config.yaml
train_examples: 26041
noise_aug: 0.002
init: "trunc_normal_002"
muon_scale: "original"
learning_rate: 0.013
orthogonalizer: "polar_express"
max_steps: 7300
epochs: 71.8
Rows from block 2, named by matrix and row number. Rows with one number belong to one channel. Each number is 200 + 30 x the weight over its row's rms, rounded and kept within 0 to 999. All counts start at 0. After the name is the row's rms in percent of the matrix's.
# filt: filter width-3 conv, dilation 4 (model.blocks.2.filt.weight, 192x192x3), inputs 96-191, a 3 kernel for each
# gate: gate width-3 conv, dilation 4 (model.blocks.2.gate.weight, 192x192x3), inputs 96-191, a 3 kernel for each
filt.14,100,222,245,253,208,151,191,252,217,250,173,172,154,225,201,198,175,221,239,243,229,293,210,159,204,200,204,167,202,217,168,166,166,228,155,203,194,210,195,183,156,257,219,153,194,185,174,143,185,219,181,158,209,187,191,229,187,206,251,190,255,283,176,180,171,173,149,181,208,160,164,192,242,194,218,189,246,166,167,153,168,162,202,173,265,253,190,205,186,164,175,177,250,222,151,160,228,265,168,192,185,158,216,215,222,196,230,228,175,228,205,212,217,222,221,195,143,255,227,208,188,219,260,190,185,140,197,208,183,232,236,210,200,201,195,205,153,162,184,269,237,168,231,162,120,179,169,192,225,222,211,246,220,207,206,141,190,184,207,238,224,183,219,148,222,180,176,175,192,195,232,240,192,157,237,188,187,258,177,200,201,196,162,168,181,207,225,143,172,169,192,208,175,168,180,198,170,237,205,175,165,195,199,165,175,199,251,192,190,217,195,199,207,206,216,211,214,171,155,194,236,189,198,165,174,138,191,195,136,186,201,205,155,202,211,202,192,191,207,237,195,206,232,188,179,233,145,156,201,214,212,215,203,202,205,218,204,221,200,210,162,191,142,152,254,231,160,227,195,191,197,204,178,201,221,162,191,206,165,258,199,167,174,202,208,202,206,234,195
gate.14,096,219,237,226,181,249,178,187,218,205,198,160,215,207,190,252,186,200,196,198,194,157,196,226,173,188,195,174,205,177,198,198,210,189,173,202,179,226,192,194,208,207,160,177,231,235,223,216,265,202,174,210,194,246,196,164,182,198,273,152,211,257,198,185,112,218,234,182,178,178,201,256,230,201,165,161,191,176,225,142,161,205,231,251,214,239,199,217,223,222,170,180,207,187,200,226,238,204,229,197,215,195,180,188,211,177,181,226,210,173,225,246,189,201,165,161,191,157,195,203,232,149,207,226,161,222,189,190,167,167,235,201,243,175,227,240,184,254,181,193,158,166,210,240,213,169,230,187,154,154,185,190,232,219,183,194,228,203,234,219,225,170,243,237,201,220,232,176,226,185,245,239,157,196,220,241,199,137,231,216,185,191,193,196,183,244,207,210,142,234,164,193,217,253,174,189,245,244,199,215,290,150,220,215,201,206,211,194,218,160,237,161,204,181,173,125,189,174,175,190,176,166,206,180,260,190,167,239,188,189,244,150,231,219,213,192,183,226,227,212,193,167,134,166,168,157,222,171,200,222,157,161,173,164,235,167,192,195,188,209,223,257,222,199,268,239,210,177,176,217,233,164,218,253,201,150,182,180,167,193,230,198,207,174,176,217,190,210,191
filt.15,101,203,163,178,219,192,183,231,187,144,150,172,181,172,212,239,211,187,168,259,203,139,196,193,191,140,146,218,184,221,181,187,166,198,248,201,153,247,262,242,185,200,203,212,232,180,262,230,207,186,194,173,230,202,198,218,223,202,245,223,209,225,217,210,204,220,162,149,229,207,204,154,196,198,203,256,177,182,156,243,157,136,176,215,160,208,176,179,162,196,241,159,184,152,176,216,214,199,242,195,262,203,198,167,247,200,166,161,212,205,213,224,186,206,227,280,224,224,200,180,203,204,217,205,192,145,215,195,228,180,240,206,162,162,203,208,200,207,264,257,240,205,269,213,250,211,161,149,170,236,212,201,177,186,245,189,189,234,211,239,191,189,186,206,201,196,200,231,227,214,181,212,188,200,230,173,183,255,190,166,209,244,221,165,178,227,216,207,164,184,127,150,204,183,181,213,172,190,184,156,214,210,271,212,186,197,196,199,148,140,194,175,223,230,203,177,216,188,157,253,196,153,166,216,192,150,224,145,202,289,237,218,208,187,169,226,206,215,283,208,182,193,212,219,207,197,214,193,183,198,171,208,185,203,163,251,201,176,176,198,172,193,219,132,220,211,134,260,155,210,210,166,193,184,205,186,202,213,220,164,174,127,207,185,160,125,219,195,214
gate.15,094,193,159,189,196,150,216,228,172,189,196,262,244,173,158,193,177,140,194,223,148,224,208,176,187,177,140,215,226,208,212,176,190,243,229,171,157,229,192,128,231,162,184,227,234,188,195,185,112,189,221,222,237,189,208,207,174,243,188,172,174,246,173,190,220,246,173,189,257,217,174,126,191,213,192,184,206,204,203,233,208,192,228,157,207,179,118,141,174,242,240,239,201,246,177,224,191,183,192,237,234,215,151,198,208,161,226,254,216,193,184,233,147,203,149,224,212,198,180,205,204,221,165,242,161,189,232,213,206,229,214,235,166,226,205,239,184,179,195,185,225,105,151,178,180,195,164,229,171,181,201,215,217,235,248,191,169,197,174,200,166,184,233,158,142,201,156,166,211,188,175,182,160,147,235,182,146,182,230,179,231,182,131,189,241,198,215,158,161,174,206,173,207,207,158,200,205,236,171,196,196,240,209,180,165,185,182,145,201,163,207,197,177,247,147,218,163,190,171,149,178,184,213,206,175,208,203,168,200,163,206,204,173,172,176,167,130,183,162,163,196,183,206,187,190,226,190,231,208,201,204,147,209,184,170,211,201,173,183,170,199,194,180,137,194,228,170,199,179,197,244,207,197,205,184,196,161,168,113,215,210,195,251,194,162,251,194,166,193
filt.16,104,165,196,180,196,195,219,151,114,180,203,222,214,154,183,167,210,231,111,201,221,184,166,238,180,216,193,207,195,200,215,217,201,208,254,256,223,196,252,206,187,205,164,231,183,165,243,226,217,123,216,169,218,234,199,176,216,220,167,204,222,210,151,261,198,202,168,177,241,206,183,176,219,174,224,197,188,216,205,183,243,174,217,182,204,159,195,171,188,229,239,177,184,171,259,217,234,191,244,235,252,275,272,198,221,141,161,275,140,154,224,199,211,226,181,144,214,205,228,176,191,224,215,191,142,183,196,209,194,157,148,92,229,186,206,225,181,228,203,198,211,183,175,139,182,184,220,159,180,221,210,213,189,159,237,174,198,217,229,197,216,172,215,226,186,247,209,171,168,167,203,168,206,137,264,206,224,192,226,231,214,214,185,232,202,164,200,167,164,240,195,177,178,171,227,170,214,157,234,230,227,215,226,212,211,195,192,189,182,176,185,170,206,225,198,192,229,234,180,204,258,183,212,238,234,203,209,227,161,168,236,171,211,182,203,194,162,184,208,251,242,209,236,209,227,196,203,199,208,171,240,201,192,243,254,182,204,170,175,171,191,183,209,227,139,223,232,202,181,182,200,166,188,200,188,166,193,173,163,258,198,188,203,165,209,224,218,199,172
gate.16,090,193,173,192,213,185,207,202,250,224,210,205,194,253,129,198,175,191,201,187,138,188,227,151,190,213,213,222,176,179,218,250,181,229,221,228,199,228,219,162,200,145,217,236,205,220,205,154,183,200,157,218,153,212,163,197,207,189,146,219,196,197,266,152,253,203,241,182,175,216,233,155,220,189,197,163,230,147,248,218,188,220,133,167,171,211,162,166,208,190,214,218,227,220,255,191,210,217,134,208,231,173,188,174,226,205,211,192,175,177,203,205,174,158,160,167,180,160,141,201,199,189,174,179,182,204,209,218,138,133,163,135,181,199,244,163,179,182,222,191,170,189,228,148,212,280,244,232,219,234,229,211,205,191,209,250,204,189,254,187,210,241,225,240,228,194,244,187,153,208,242,177,119,268,160,168,227,184,178,226,162,156,191,238,260,236,183,215,176,235,241,141,219,188,241,189,226,232,179,235,181,208,248,211,219,178,228,199,210,204,224,181,237,246,240,276,194,205,220,233,149,178,164,206,215,155,180,246,162,189,190,220,226,213,196,208,204,198,205,152,178,174,195,173,206,207,219,200,232,198,149,211,172,217,191,192,223,198,241,169,238,218,206,306,222,197,190,188,186,222,236,234,239,177,185,179,174,207,231,201,185,195,233,178,193,176,153,219,189
filt.17,096,249,247,282,199,194,160,226,175,193,226,231,172,265,284,177,255,269,189,213,216,220,204,203,187,176,170,219,199,178,211,201,179,193,237,186,261,183,179,319,272,202,220,232,171,179,210,205,161,256,260,212,227,158,231,253,183,205,257,165,193,194,204,190,217,174,169,207,211,248,212,277,204,230,178,217,209,224,243,196,192,220,161,187,151,207,242,218,224,323,218,224,200,237,177,206,186,210,238,209,201,220,186,219,217,256,201,186,187,198,220,200,220,224,206,266,198,215,215,184,180,224,227,195,205,232,186,214,245,202,252,219,222,224,214,175,202,267,257,223,194,158,247,265,188,145,197,183,196,155,243,116,184,179,197,184,188,236,166,219,279,178,224,175,202,202,211,185,180,226,189,231,212,196,190,177,199,256,190,181,206,179,150,202,228,204,188,223,184,207,216,165,198,220,193,201,191,180,255,225,202,225,123,147,218,205,202,172,182,192,204,203,177,255,217,202,216,199,191,228,195,248,247,145,164,196,207,178,219,175,123,189,201,190,241,185,133,176,184,207,241,221,241,222,175,186,211,183,167,172,197,195,202,218,199,206,237,163,249,227,193,234,226,136,237,207,218,175,194,211,188,228,162,193,217,224,201,194,114,120,203,248,144,191,170,203,154,201,191
gate.17,107,181,155,208,189,181,200,216,203,255,189,228,229,161,233,230,145,182,219,151,113,230,183,285,193,182,211,153,203,165,202,175,184,202,165,211,157,194,129,194,152,188,156,182,196,206,184,204,216,192,187,188,213,185,190,207,170,236,208,122,168,210,160,180,196,187,155,191,208,164,180,218,189,162,140,193,175,217,204,202,165,215,211,204,188,190,196,222,160,208,148,207,200,201,187,163,163,187,163,200,177,164,212,204,154,190,197,212,178,163,204,174,222,201,166,167,181,158,184,180,169,192,269,183,196,226,199,172,149,209,210,194,259,178,270,244,185,245,228,200,152,200,172,261,193,202,210,255,195,200,197,234,181,220,196,185,218,167,217,169,157,192,219,270,215,250,192,206,142,246,201,179,151,262,148,196,195,186,212,187,197,257,208,183,185,196,170,194,206,189,166,250,223,184,171,262,201,197,202,170,209,218,212,164,172,243,191,133,203,229,172,207,219,189,184,233,183,199,190,216,167,247,220,212,181,197,254,178,151,235,143,171,185,134,182,163,225,245,186,186,212,209,169,193,164,142,200,197,179,188,179,197,184,146,113,209,207,150,142,172,196,189,181,204,205,171,200,195,216,202,194,202,200,200,153,209,187,240,178,194,202,218,238,232,221,206,204,252,180
filt.18,097,185,167,194,176,179,169,174,191,224,174,226,147,205,202,108,195,177,185,194,217,125,208,193,254,221,227,178,216,226,219,269,177,197,233,158,269,220,272,194,266,207,253,216,212,220,207,276,194,186,173,214,197,185,236,181,219,227,177,206,151,217,261,171,156,188,176,217,203,222,188,208,195,222,196,191,217,249,195,189,195,167,200,196,179,213,195,199,215,203,181,194,199,126,236,173,209,171,278,252,253,205,253,220,174,219,201,189,215,207,196,245,207,198,175,223,277,210,142,129,200,227,161,194,153,229,203,197,208,214,164,203,214,199,201,217,269,193,210,172,188,231,167,205,229,189,208,219,174,261,187,189,260,171,167,236,172,229,200,243,192,184,230,190,203,238,219,200,203,186,184,173,230,159,207,164,215,166,191,207,157,202,225,165,190,234,257,194,201,205,152,181,216,169,207,198,178,217,244,208,163,193,230,242,222,225,245,283,136,201,234,146,165,233,187,167,183,245,182,217,201,190,184,219,233,176,163,187,168,169,233,190,147,206,208,216,245,220,196,223,206,202,213,199,192,232,223,217,173,213,227,219,232,188,233,203,188,208,195,166,220,194,199,193,206,221,247,196,203,201,194,225,176,188,173,202,212,150,221,200,216,220,222,190,212,205,175,238,250
gate.18,094,178,245,201,235,212,231,173,188,189,264,208,217,186,205,200,223,204,228,181,233,281,235,218,207,217,250,177,263,184,214,183,228,197,217,180,162,230,204,198,150,207,191,217,230,161,147,184,248,213,184,252,224,204,187,214,142,214,200,188,193,147,149,251,222,215,197,215,243,230,108,195,205,177,203,173,211,220,253,204,203,217,166,165,173,226,196,236,177,198,178,202,199,207,207,186,182,218,177,229,204,185,224,206,170,238,223,211,206,232,207,175,189,216,199,234,198,207,229,291,206,152,246,229,170,227,215,236,154,170,197,267,240,200,242,206,166,224,184,226,231,224,231,266,250,218,195,174,217,204,200,167,211,195,210,244,208,225,252,172,159,197,218,272,209,195,206,165,218,206,206,190,169,203,169,215,189,187,180,174,246,87,179,200,214,152,182,194,198,217,153,236,234,149,238,206,213,181,219,173,206,192,184,214,227,237,232,215,225,247,203,200,224,259,249,264,178,211,213,177,168,228,184,192,209,201,158,169,185,169,119,157,190,219,234,210,180,170,229,151,172,197,173,155,233,181,223,155,169,159,203,158,191,173,203,247,204,196,184,171,221,237,208,227,191,162,231,169,182,193,170,216,199,214,213,167,204,147,216,201,207,201,203,131,180,183,200,131,138